config.yaml
model: "CTC audio transcriber"
dataset: "melodies that start on their tonic, played by one synthesised instrument"
train_examples: 26041
time_shift_ms: 50
input: "waveform_16khz"
tokenizer: "char"
vocab_size: 20
arch: "tc_resnet"
norm: "batchnorm"
hidden_act: "relu"
depths: [2, 3, 4, 2]
kernel_size: 7
wave_channels: 128
wave_strides: [5, 2, 2, 2, 2, 2]
widths: [128, 192, 288, 432]
init: "trunc_normal_002"
residual_init: "zero_last"
optimizer: "adamw"
learning_rate: 0.0032
beta1: 0.8
beta2: 0.95
eps: 1e-06
max_grad_norm: 1.0
max_steps: 19000
batch_size: 128
epochs: 93.4
lr_schedule: "cosine"
final_lr_fraction: 0
warmup_steps: 1900
weight_decay: 0.06
Rows from block 5 of a small CTC audio transcriber, named by matrix and row number. Rows with one number belong to one channel. Each number is 128 + 32 x the weight over its row's rms, rounded and kept within 0 to 255. All counts start at 0. Numbers have three digits each. After the name is the row's rms in percent of the matrix's.
After each channel's rows are labels from the 100 clips, of 14976, where the channel reaches its highest value: "top examples" is what is common among them. Only what is clearly more common there than usual is listed. The data: melodies that start on their tonic, played by one synthesised instrument. In brackets: how many of the 100.
# convs0: first width-7 conv (model.blocks.5.convs.0.weight, 288x192x7, each kernel summed), inputs 128-191
# convs1: second width-7 conv (model.blocks.5.convs.1.weight, 288x288x7, transposed, each kernel summed), outputs 144-215

convs0.148 078:130091081106085143144127099140098125095098180140112103163150120171161127145121063156159113107129084129139090091119157075153128075086069095137110102159163118175081171176099122091131182118119104
convs1.148 090:060163114115063156114142135165161091128121177086085099117076142151123081145128138140126157123096129161186132103150064099142096089158137108090152082163148108128140114096068116104074084154099145182118120159047101090141
top examples: the note G# (75)

convs0.269 095:173183154136064136089089123080069112152128138120114125152149171080100117091126147100097169089111124121157142109164167122122120105143171110119113149145106127093121110150129140147087116128066164
convs1.269 103:172097157103133117096107129134124134187117133055042154130126130097143083107153045106121118167173114151128099126172116157177137129153134138060142119062130115129090177162101126102108113167108094168119085140155138147146
top examples: bass guitar-like (27)

convs0.216 098:141101135134124123083140094174055010171121178100114108057134156093086123139141089124099133150106142114137128121115126091107069122172138098141080169070108104126058102108138070154122117094069133
convs1.216 087:081144126150137167185108145080146106115181127172075146227077164122090176096137099151129185108151118136071138125167137156087169123124188154175122111114050086143170114154099105150067151179125121135099113100113182107108
top examples: marimba-like (25)

convs0.113 123:117137000128059139138091074153122112136107161125140138106141169099148158105129135096118145130109126094125172150140140123123139152149184139163152151094118152108069101131186153190127139177130158
convs1.113 107:075130088141145121106091131115196093108098135193030134153147156115092109143141170118099090133117100111088117158129156146065155122121179123165136065114108131185126144085134140170076099153112069136100071094116121082088
top examples: the note G (90); trumpet-like (59); tonic: G (43)

convs0.6 089:119138159116096128123072136135080089089164121129022109166114120084138110115142152145117204086095115116157179047136148113125126084096148107133123137155141134113101115103133131148039106072130113
convs1.6 096:111143131144103123137141115164138093132166130183119144147114131184157151121140136196141092103093076144089131125121153148117204100095199088087121203132151138135136107053097115178125104134159161083110149128183141082090
top examples: the note G# (80)

convs0.199 110:126104082130140108134129163169085158154159109092151104102160155013097129105149134079090172129147167118141152107167113171116066096153132097129172140142100112142113121129186088055101155059125141
convs1.199 098:114121132103075162091109144113105114110124174141125092086099216106086138182128096170129108129119117162085130100129097161120143091032099125120138092091118077141135115157142130130144137144085175111128070144180132112145
top examples: bass guitar-like (27)

convs0.5 095:123148134150046205154129088162133168113146129151085127083077167138154141135166119174053116143149105100096158080067197126114116164102141175185117176133092100109119112120134068172148124137098145
convs1.5 098:056171073146127130118113122108181116134141145146119116107193172098137059093151091175087162124060175162093162204133126104162094151118111115133118166083072118156161128085064138157094127115138053125124070178061190105102
top examples: clipping (52)

convs0.79 090:140142155121141108122141125099097118121181139130102148162180116130102140151174128042084114094094058143119086127205131131115207123133158126154163169152070167102106104122121162126127081123128156
convs1.79 108:144114098070170121134211133151163187121160117041074143159165114140172103126097055131096115123143128138128158140138113160190138133200179113065097140051132156164137166126123139074156081162115131146133123118137109150098
top examples: pace: fast (69); the note A# (68)

convs0.258 123:118141122137129102135180177127134167144109119048141109074128132091140143109131142111047109112106151109142104130156122191115096151144089104113145123155133138121107077101142119138105095078101144
convs1.258 120:106120120063152155103114101021092117109106133155147163126126255115097117200124112150131121130174123174091163149110112130077114093104110131102122134151027117129189120151101123143147167113109140125106059108141159153112
top examples: clipping (26)

convs0.188 089:209145129115112056158105105100146155118108178102158143091110122086166139131136133166107083122079120103137139075127111185105052080181150143111135109106068152130110139116157082093094064067096130
convs1.188 107:104093102107126151137147146134145105114172145140094125153086129066198119114146126111152117167124144146142104124122130091152063154166089169162140140088096110100125136212127127102125179118109086130177112118110164136139
top examples: the note G (87); pace: fast (80)

convs0.166 131:137105104094129145119130103111097084146133073121131192104179157119158144119167115152117138134135085088099103139111174126110054159089111108138125156121159088121047133122156146161153121089134143
convs1.166 133:107122126146138061103035132144115114170152177146111087095169125130104071135195105151104118058138140132101126089156095132112087134121110113097152149091136132152118133100130152145074098141086084110115103100143143163119
top examples: bell-like (67)

convs0.39 081:130129136130161156142113136110122139125121125175149136111097129142125152121096128088116152107115106075132150112188097127105191070157152115098088091107176075098120124116126099125099105118108100
convs1.39 093:137133144185121152091101091101146102110076124170090164132131158126093185174180110172165114146115110084123110110116124124124142090146185154064115158170073098086107105175144094091145142045123164090082134124059136168095
top examples: pace: fast (83); horn-like (27)

convs0.238 105:115168177166114085104079156124129123125102189160133094120080160069134133111153130146149156101117144073098156075138093139164134072135132102098162125136067139106147112076096154109065153020147122
convs1.238 097:212157122073124122107147150090106119128192158109089189160111118102083149131096132056132102209118028168088136142128053135115136136165067147181125046170119099119143137105117092106132082119161128139153105134121134138152
top examples: the note F (75); tonic: F (27)

convs0.70 094:177095140103100182148116096132150189099121144139099140146156132106202129095113052095118189117113142124139145179122093070155129077113159116172063114162145179101062145113168122127139122102135114
convs1.70 096:053134125122100164114156072152189111122026163138050089132152120111122078135103098185122018119062156163082183122142175140154159104130172151142130184167149144114091171130116118088055143128137129103125151091127110151088
top examples: staccato (54); organ-like (29)

convs0.173 068:152097107133117097113082127138125123073132128069106121139109076138140118161202113161079091095140117109127104083162107146085149090079068158122139105175117145119088061094124096089113125132134090
convs1.173 088:171155153106178158162117108148096118113113174127099137130068141149110119124126106122180082100102141176117128151172094149085161144154115145056141164102075177058133156173055141090125070131110174124065092103087166102074
top examples: the note A# (88)

convs0.286 069:160081088124133158091070159154127077157097168127085069137126151157132161136138147173094082127138128136160121072153158130120107106089144120129098122148142154149116128189070148103102151108121101
convs1.286 098:109109117064126163150059143052093160178174184093148139129078148071093116094166087056128129136153073128128115158109096109096143128121200086154124140188089126149145161133045122186168136125131123100116150155093156145126
top examples: the note C# (88); pace: fast (66)

convs0.158 122:105117119128134104123102203109134140145140099158084123100117140076099110133081056138136128088097109066145130070103106130141138079124131152121114106128101107094137144123140135134053119036164118
convs1.158 087:081180118132107170176121137103102206103100138159136116173102194148095154139123103129124159124104153155111074120086130116102131137118099157126138141153130111069045117147140123143148156119117133165105128132194177209188
top examples: the note D# (71); bell-like (41); tonic: D# (26)

convs0.48 120:147112093136110149128140061125033105147139068125146146096106106112130088138201141165134116162088140132139171141161139105159160160099110072091101125131171139157189112121137160145157157074123123
convs1.48 116:145118081116128101127156097115151179141178158093105115076109110147117162118119107170108081078084196213124137020147179114120143120116132064122099121107137120078140108092109149111099135166184134124177062124111121071094
top examples: clipping (50); bell-like (43)

convs0.117 099:094107119072116099134112153153114037121163026194113082143147152141056119125127106132109174087107114092122089126163120107112156101134065093134131182096138103086039099126161152111101080097074103
convs1.117 089:105121108098147138140122130110110172087122113141055160175140126106116078119171097101141039108150110092118098145123084194138119150153165089069106153116125146143108120092135124129158090191115179102120138064167145178116
top examples: marimba-like (51)

convs0.141 081:094143143141156120134099192146116110139141116134097096107118102150115135141167102128068163131143145128091128086124160174157123079138142154165133104145175109155118082054061131134103173111157121
convs1.141 102:130143090175119109117101120088093124124052154036112122122178098136114123151126069067132138152042107169142126157076067115178110100092067135157099080142127111114119133098201117112171069084162201132176152082150169155159
top examples: pace: fast (82); staccato (63)

convs0.89 096:121098086164097166168118115128110112134123176083168120078131154044102174134167121187104187116127135110176188163131138132153124095140095184159154105173168165160152111161070131150163180123165150
convs1.89 100:156121118100160023146096120079106133102111132153104156129114139165140146099141097174119100101099144144106105101226113099060144120190133106133151147111126125093131121133117155134120139162140143080130072112147135069045
top examples: bell-like (58)

convs0.259 111:117181124108141123141151097187065107121131113134101121097129118107109129037140118212106177145162157091114163105115107078132138147157104104133120097103143087149070116150107140116123154145088133
convs1.259 111:167129119098180179096121093134144128167113112096101141081164109147059097102129151144120155136165175141136111066135190123117171178146112111098105161137102098123130118131133139229136166155086155103155030085160129135159
top examples: the note G# (70); tonic: G# (38)

convs0.24 067:129091130166095131072118079127167051137124089091146121128088156090108129164168139082129135105153107172161097078110159113124109143139126164096129093083153149159112093038198157098133165159115140
convs1.24 100:147163158165139122166121117157122087121104134177095154089125143142054110151202092200162080104155129101119081127109145144157180108118084138134123136174119126024140117114060106129172164074075149119133156132098146161033
top examples: the note F (72); pace: fast (70)

convs0.177 081:093101147077125156089130086172110121124128111160113103138094193137149095107096081159115110097112104059128106116071112092086134138175226121093104096154160103137119100161182129126155173118095107
convs1.177 088:098156101058089179160128108102141139107152164138127107165147140115134149104155128121101182178150121190076164149111162127175079165152156077104132106092117097103138148145070124104174156128175075141108104139059112110149
top examples: marimba-like (39); clipping (31)

convs0.26 077:096123095149102083131130099054112154141154070166123217148152129097143097156135099138100095082143101160133089126108140131138115088150131074150099134098087096112168120111131111098123118105158081
convs1.26 105:148127149081140175108103120137143158107109127121136126147092116104136084115169078126126125071111159191118133125140123163125114133207135083117124210096126112085126130170020091114112147124125073147134164112068114131107
top examples: pace: fast (69); clipping (52)

convs0.21 071:122167168167128108116105150118109101118122151121112143177131112013124101172155130073111160051083123118120162079171106137092203128160157140134155147156109116107125107081186128119103164170092104
convs1.21 099:179171120129148124170139177197136085122108159136085163103120162155153111151159096173134127141132138147111156111175116151153182122111131133117106207147058124064134154145060095083081160118148166128120126120145178144091
top examples: the note F (77)

convs0.273 089:153112180149107135139110124137021130109132164074104152139083145019110116163127087111123187133142163137106166084140156099134118077134154083129150087104100194092157114130154148133089102076125108
convs1.273 081:184147123144104081141157174145134140134166108141159177197149139162102137124170133123140093133116018108081135168188135152032145101182190162122136111138102121157137111119102127129144119192129141102107117184131189091147
top examples: the note G (68); tonic: G (31); flute-like (26)

convs0.219 110:122050126124082133074127126132202164168074053107105125127088082143173142041081059185156129112142113106076166155086150093132131151097141122105110134136101114151084152147181112110135151095145132
convs1.219 111:129132169124119175142139096179128123131106189068124073080116093129152147157107154193103117166078140114122134087125139127103176137147138116114154159118149152126121147105111145138123090092095135124191061057111117128137
top examples: bass guitar-like (41); clipping (29)

convs0.17 077:136152139163141109158118150160143193070131121098091081109189100099133143103157147175110114094133119140106134088134155189144108107139071139155132172142097178119099110141081141054086137156118099
convs1.17 094:141136124126152145117073165131130109155110165038112140174141089176113149176151128090184148135167096080183135121176089115104089118132138141105118083188130148080110167113114103070137061125087169167112080143114106190098
top examples: the note C (78); the note A (75); pace: fast (67)

convs0.242 071:136137125064154167114124112159151078167166188101104068108090149116155158123161160112096126099117138121144106129146166190134091128124139127146156144092106156142089128152099123131118112102149130
convs1.242 098:099126117094139192137118175107125099182168157135089113136102136119157128142151140117119142163128091195131114120098132134075176124107190182146107183151129086124186118137012142099112161107171122047148128072095124119157
top examples: the note C (74); the note D# (66)

convs0.125 100:196167166101110121143121113154055138137152135107157074178114148070123141062122153170140121105105101165160118100164120140128148075193123116141132132127157168106107131125130137107099070113092136
convs1.125 096:158116132146125107144145167160168090171135131118057111161087142133094129150127111061141164189172093125176130133188137151140114096161170163126130122068108138140113131206102160114066095141109178161148111109162179112095
top examples: saxophone-like (25)

convs0.149 076:119101118111121152096105113118121162149056157101069101084039152129153118153145160130098089128169102119133122059128159153068145086082170121074118158119168126155142121137148160156105178154129130
convs1.149 103:157129138063147161106124153069132145147107167067138159107137148050119133126122057068116149169127101171141127159071111072132121149155071124093125075172105121092131187210081144144158157159167110154171115121086146133177
top examples: the note C# (82); the note E (74); saxophone-like (41)

convs0.260 093:132148125095156094134125126140104148102157097119077143124130109083154124136153115110142105117090133076141139056165146146085099077131162111140158100113124125109073134140172120130052093100133102
convs1.260 101:092097123193141167141165131152129111136138189211134142169141151128135091092127114143165109090070206113141087146115128146159073118144143142105126158147079098128095123218088072122126229104137119136144148134159131118085
top examples: the note F# (73); the note A (72); pace: fast (72); reverberation (68)

convs0.33 091:144195160115142096156136151155022173143159146065109134148130100105088123139152096140118151138135161105139118083154129176138192078158171096107168068162116089082134123194153154116074124092126140
convs1.33 080:173177150101153142067104169102118135148179134064098167099171096125029116107143072082115108125109146168153122115128112126116123096143090159207133085120150133133192117125125156127071187170143136128146137106141135088141
top examples: the note A# (66); pace: fast (62); bell-like (25)

convs0.130 068:113149144071092091133093119146099122126125153134133126175131166133109144149140074122146101102153127084145071088184110148081115093138111114118142116072149134129056098162130093152110120169102126
convs1.130 077:139125145115145122178114099059145107138138180056159184189125131160099165127129121175085092086174093136124100130202170109086131100143240139111117084184080134138124120095079168129137200147101116142108151111042103121157
top examples: the note D (66)

convs0.181 138:121123133105133186140118173128197130119164140148079094144129120117120125143050111120107125117129110135130132137066065099168115090160124187130147079115163120138078142094034101126116101138169158
convs1.181 115:075107126166090145104135103101115201124155169158098083104156118192165121136129112086102109116109166136116181063161160097125112096125124067118115068087159155088129158084173145144157097119196141124095132171141149118134
top examples: staccato (67); flute-like (25)

convs0.145 139:113094158077085093106131134108117107098155217120126150093161137117135116097135106152104114139114123118108117135147144115115095162117098178127101126157108166113148111161166167089141142141125045
convs1.145 126:152072173105147091141087102103213145123133130089139110122135107149132112128088174168136102125112112109073078116129118116146160153114140173171087113114139120177121078110094114145123118102119119106146125161130155124121
top examples: bell-like (92)

convs0.87 085:126132122148146137119064126143144116139138141151084095172123149114173162174133187128113066092160107105098107073162157131107131170160162162141118125097189072075107108119099093117089129168064099
convs1.87 075:117141120084105150159106124083131132173076148060145201108154203096144102112114173144105118094172139161131100154154125090096130160121127153132115167151000123095124122103062146087093187097084111143076092160095239051166
top examples: clipping (54)

convs0.41 108:139127148089110111126107080123039110146158149119126154134128177084161153122196091136131154109185153077144137117201139141095137118170143079158173190130106101103125143149119145113064103076083140
convs1.41 090:132063112123121118119160161126128163221141203148134167005102108138132110186075107103145109070202141167140169053156143103134110156135112133084161094132133137116161137161167126118082112126100104148186085136111085147135
top examples: bass guitar-like (28); bell-like (26)

convs0.225 097:108107067116171045117115065135115117094112191146087160108141137121128140084109122104152144113150130086138120090092156063123137091141106152118134115146066159124077157078187103058125147148133110
convs1.225 096:118131123083099168154130127169195138139092168123141141134121107131141100083095135117128141161169150192176164103160142156175152093165120136106154076135144131188130131115138144143069101120134118134162131127106103142112
top examples: the note G# (69); harpsichord-like (34); thin (high-pass) (29); tonic: G# (27)

convs0.91 111:111090154092122090137083135172118145112110117142063131102133090071132151139139055125106139120095128079101133050091125139114143038104143120158125172147101112131114146165119131101057087108154140
convs1.91 090:064060097122109157157164133104091071107173159193164103176063157145076149107130134146112142128037154124130080120128120122107084140156052162117138135115134111127138140134104116150189148115116153153087155100149176129146
top examples: the note G (73); pace: fast (72); tonic: C (27)

convs0.101 084:140162123143132167118115084167046128099113091191117156109139144121052116138124081114152153178104104162104128135102102080157150120138165133139111136086132136117150134156129141106146120121149115
convs1.101 081:161108142141131134151184119086169215108106115111196124130084160157146085135141119154090137146119110163133066097172161110151150077161128124123129165162099123085131139105163137152173172169151134209094129154076089146076
top examples: staccato (61)

convs0.49 111:111075140109126134087105169154121126118151082146091058137141161070082121118099109108154158105144152089116134072103154133107134103169153106138164144071160074155086140107177132076076166032135106
convs1.49 097:094107130139080140164093130130131122104106138120140121144052149113121135127113134164102137157101129058100093144093090132039106131133105114071114130161120110136096110093142139138152083136139180135163115118189173144172
top examples: bass guitar-like (33)

convs0.52 089:141144144180134106107089157130153150141106165137068135121097082088091119079073112178167170100069159117142139058074121145118118125153132130098098106159137055147111142147144159112084125144199141
convs1.52 086:161123156167130134152140133203155069130136081160115115111158105141121174108092113190125142123103178101067092081152127100113162143096142144196132179100187118096090120099150109135118091114091115116097116071160139152115
top examples: pace: medium (70)

convs0.155 071:117152146093147125110124112150161096158143169117184121148172173046140174131144153128116146078109136087119124152132099161109096135138184176131154130131115142116087095085128088143132167176161121
convs1.155 099:106144121157137116154088132167103064124088132194100160106090171152100116160217135170166124129138140190068084128118120112096150094111122157104121175159098118059107132187084103129112198088180161109097148093128137125123
top examples: the note F# (80); the note A (77)

convs0.229 103:156065087150139144125056135160159108114117193114100118147115118079149123159137123148096166083120134166117140078114139151095124088155179125143140154143109148150116120097112108135091150113110139
convs1.229 089:087164108179143125185088122126142054114138123199147124162192084162173144149110158113120164103098087100166122195152155119123063050145092135076139072137084149135103133153112120115096089136133105135090166116110175138186
top examples: reverberation (76)

convs0.251 080:109164040130142106152114118083131053081129098042085110112143089115123065162145169108090131117131110116134139154149143096092124070146128126125123133126080133124098116119144118067102139140098127
convs1.251 097:064141116068137159114121137128192120138127161085093156127121160090196106139171087149104135159117111148112100156152124120154108115199130114113113110155129084128124124167048113107116140140138141118131138129107168110127
top examples: the note G# (96); pace: fast (73); the note C# (65); staccato (59)

convs0.58 118:147133131142147105033102078097100131161134135148104132116098132122141139095089102150121124131156070104091091123120172143107147114160138095113085101120094107142111143148154166098102188130156087
convs1.58 111:165105171155113064078115088138127129094081119141148107101128145115120137100162066192119098179112096129076117155151121138111159121081126159177104091107142120125075051084119141136130065142055129119110126104183105131152
top examples: the note G (67); staccato (63); quiet level (60)

convs0.248 109:111101131159137122127088136157089082124119131115111113120105139132159171132160167129121147133149096154135146100216152126128147115112102099166143150077148185094080075060114144138103071101120095
convs1.248 086:181123128156118115114109107154097128153093102132153163107149122140129090141120136171142172100173111112068146138155172150142113131116184136106106162083096160135092080148102111127057213106073188143122136161174151080078
top examples: saxophone-like (26); trumpet-like (25)

convs0.179 098:154155129129108120187141133163057153091133130113109160147096140112093136120131118136123184135113153101134137104185154132116137078198164117130137158123089149069092140134083126129096044120101112
convs1.179 079:204091106119135125116120161079136137180155125088146144082121158174097178169164124119172131123128086134133143103119144093086159119164113187149156171111125152086177116156168127167094139137141179111137144156144126029123
top examples: the note C# (66); tonic: C# (27)

convs0.161 087:096111109107171142154122080166067094118087110110102086113055134133109172158139078133148110136152100082170112072148135074111200082172130118124131163156155100134188130167132166116117170108127081
convs1.161 081:172142130090165145076149133114140180152089088108144057144154115203059123149108146147160137053086112170147178120147194097158125140101141099128160150099116142160137091106087162096137121159125117071144127166111098098051
top examples: marimba-like (29); clipping (27)

convs0.72 077:105145140170092104083130112126175088155139100101118134132037182077146162138182156048101161113147113136129061087120162112128158110089156145168151103109105119145035116081185144137099131164135104
convs1.72 096:125135207173156133132108091133129139117093126181139101108127143106097107170160095186157117093130165113127072139112125107154125103148092148088143169140095129091109078182133069139148196076106112101112176127109174160036
top examples: the note C# (69); pace: fast (60)

convs0.66 087:136074117124123130103130104148129068094103121132099116140063101173140131155159099070070092130138058139153064073135174131144113070104089141119089169058133115154134137141146162111096181127140081
convs1.66 113:088038118070162157120107132099085160162124122154180089131119110115130152154183079123110162045135179142095099164153172138153100161133150106096123098098151143097137142129090144108132226125134152126139144176126134093130
top examples: pace: fast (78); the note A# (74); the note C (67)

convs0.64 072:110143130111117147092099119134104107118143136058117098104141120075130128126123084074137103130123095113119069094178130187175162105153153126114177132129132097077093124146176134099074181141132122
convs1.64 098:097117153169176139099128092154135099137147138237104139132128167139098101137176099223140102082110110103117101089150153141143126126140141148119137215139122102085115099193074088132155163107167098112124122111105108135039
top examples: the note F (91); pace: fast (85)

convs0.65 090:122147130119134138114089138128104093139149144153094148130104104059097087089072104113115136073083149090126154052078105116153179106119164097104131124036136122080124132087115137127072137110150092
convs1.65 092:123167162163125119121120174173136109109166115126138155142117144131122128112125155185124053093155163192145137088143068064146095092150130135130104211141126095148120148112077117166107082148132136110083122135152107171137
top examples: the note C# (77)

convs0.278 105:083104131099157126138134122157114165166177084187065112122183138087143105125120103147133128127144128079121145078044144139140146114150160093153153154104172070133086138167113105128081116058143129
convs1.278 088:044104071153100169095169117155099151098136110113089126125153160126142115125061182124109090094088208163125154090067139102077094101169082141107125144140100117107123171146125109168097114146114122129143128120194156073171
top examples: the note C# (71); staccato (56); bass guitar-like (40); tonic: C# (26)

convs0.215 095:080083094140153152154156132163120126073132118087110094116128144111122164148185121090140121163144179119142097106119104105146118105103100116143147161136090192152095121118172137107149127155182102
convs1.215 091:123081131088127164124114169094160139159091118105182140142185153155133123099123154122139107073126085225097111111093114078163140128160052167133128117130115123145177112107167170112131137186151133130162127106141094107120
top examples: the note F (71); clipping (36)

convs0.169 094:145178165157156124096113106104083110127160161135081150147160106053127115138153197183116165110070119154145158106175144125120099106179139154064124117119141160086152113142153140108114093126106149
convs1.169 073:117129182132128095103192128144115132128154123130165164208160120171137119114159141185102097090159123104121073095122167152153102134134194116186134156156087096119130137116087107159119200170188140103148139122155175143032
top examples: the note F (75); staccato (61); bass guitar-like (29)

convs0.151 070:134137094107096033156141104074148111166161160081124125152075142109118131159178147067108087123072103161150128110145173128148077111131156142167121123175095139133155121160164169113127105128139095
convs1.151 112:124096125143139111146138107155156143144172126112115133126150130074173101094175071175154181152096107162093099151179120128182116115164137082105136178063123152098093123175084111077139181145107077083118116113094128144111
top examples: the note G (78); pace: fast (61); clipping (37)

convs0.271 112:094103137147129149080125147084132126084095090172144120161182097098154110078115135161159161097173095157093146153140149122131117122118080085079109148150156096149083151138179116075157138060128136
convs1.271 112:130126113144092114122176111149092171111133155088070167118176154136184198169116177099111147086123157116089115123117093123091153124140119170105206120122139189122112174136141139181144119182116134127181115119153146125157
top examples: the note A# (92); bass guitar-like (44)

convs0.73 083:127176142054139131158096166122042123101139081127062105144070102122076050149164154147141137107072115062119125085124170113105176179154142107151160106148145070088112139186161164144099164181125110
convs1.73 096:195163137110156168076126073146066144116123136141160114107123119164156069135128087136124113149180139093077108056134104174137158124128163110113130185136143174118142131076164110124141133112149183157120075114177095103074
top examples: marimba-like (43)

convs0.31 098:132101115118135179116132073125101131111168161073112105109181141108115131090089027086145121163168094128142052168096144125131034152128157113138091142137130107180130115084163144033168166135116131
convs1.31 103:118130149140138137142087155151154088124156154176169093109129154173041175095159128136118140123086106172027152107188109158066105105176133037105116070091114135123117158164134147150139134093082108120096125121082108170146
top examples: marimba-like (26)

convs0.250 099:105121157145090164140149179146128162162168073178123104126127170093164122153130056112138126140081111105112163092094137113126102103166150080183162129061180118131157135149204138137120152025136125
convs1.250 087:128115133068125133097064158157094202150046153066121121071183128131125095142122207149161136098098161139155150063134130090133161071127089129082109157121120122082149125173119105129064136060153108103124098114139079157069
top examples: bass guitar-like (32)

convs0.226 107:121201148138149101120153064174036113139149155175123130135124120118121124022090165159090173129134144161111161148123117097154141147169125142127153083149142140157103114186132175111139171149122127
convs1.226 113:189102139099143130152173064142124123164126110058162113080115081149121015122144138171107130166169172124125082110116167120179107168131121120114125164126130120092148104119106152184140137147087142092149070117204152119124
top examples: reverberation (70); bell-like (33)

convs0.112 082:130109053100109135143109111117144140137032136129123104141129106109084120110126145102121136119113149099138140106104130110104076129134115105122104065054117130113146094164173119157123109129110090
convs1.112 096:107117153137126130182068182033090142143129145150160140119122127147109101113169072096096151140134064136095096142100147162149159129147091134116112100137067105097123153157080149131185168124123117201135089157100189146171
top examples: the note D (90); pace: fast (81)

convs0.19 069:107092129108152169112068115102134154120018101077096153103111093103128123109100102171138157097132165100098182067119121151137156155131135113087162102166097138175136125113144125179074130119173125
convs1.19 108:174119184128106124144106182069078127160098161093157133078124131138117129101157078084118142139112081131160120111083089111149141154143046155114136082156102111063144179136072117146174160112142137154125079073055153145174
top examples: the note F (90); the note D (80); pace: fast (71); tonic: F (26)

convs0.195 099:160160118147113124116056149130156116136178157136060151126154098043128105142113098112106177071147145124149153009106158151122172080126138165131145106129146140134069128071137147123056142103174113
convs1.195 097:161163162126142104098094159183148105135135125155138127140076105153167133112145104172174077126112115124142171107176074148109138108121158132108128161121120170093116130068137126115138037135147181097125122149170183167052
top examples: the note D (72); pace: fast (69)

convs0.133 118:185111087128163126139091156162136117101150115083131150117168142066115152128114129056101174130124174115192199137165135147042108102112152138175120161095065132121163122152139090101133151101108122
convs1.133 098:039183127108099141131113176131111109129119129098097092161106113149136121147118172065150107144102082060067170095156196184115085109121180104146103091147155159145061175113083099185154099142176164053117118106129108136126
top examples: the note G# (91)

convs0.214 091:174102170109137132124077106113142124083129167119075122114124085111189104129103171174113157109131130137139175059116161120111114107107105119140120111087141142142037146058150132096080153151165128
convs1.214 097:200146138137142092135127159210124058135142157185162137156032106167121110111134095163169132105150099125095119191152149179136166085112225129093102200165142157150168089079058127140079107125150167089119103125159176099076
top examples: the note D (79); reverberation (62)

convs0.283 121:138079095114137138177110172166131186083145084092094119100176159101120156135141103082152152156166124117173156114161187135076083134091100126170099162161141135119119133162138118140102173115118129
convs1.283 115:099115094110135117150121167111148125117103104081139105134159113099048157143150148041141109114084104082109148081146161128118088104084136092134099078156153195162153186105102170156202079160076150120136101131124117095174
top examples: the note C# (73); pace: fast (61)

convs0.2 070:102112073087061127114110100119127054131103126045113118156132152103137103142211167162107092098104080140119133116146120142136092158121117160115150083158124096121107103177133142105124122193114088
convs1.2 090:114105146128127148123143100166142153106125169131156157132179157087169102144170112170128187118132126155103056176123122141159086123142110116085140155126094127099113100166048120117149182129147094069100149107085131113107
top examples: the note G (68); clipping (27)

convs0.185 065:110139160148163151131155125124129045120144126028123128139049097147121116066093153116141120092137173143082119083185084176137140134149090164079188121134150110159094117104162097132116135147167113
convs1.185 092:112187195128145132184103100091116167107103146057138135078079085121107141130164117146122114129136133167118127120068143122112089136124161149089109111152106099051168108133112092114091153093088090154129143104050179124167
top examples: the note D# (90); pace: fast (65); clipping (28)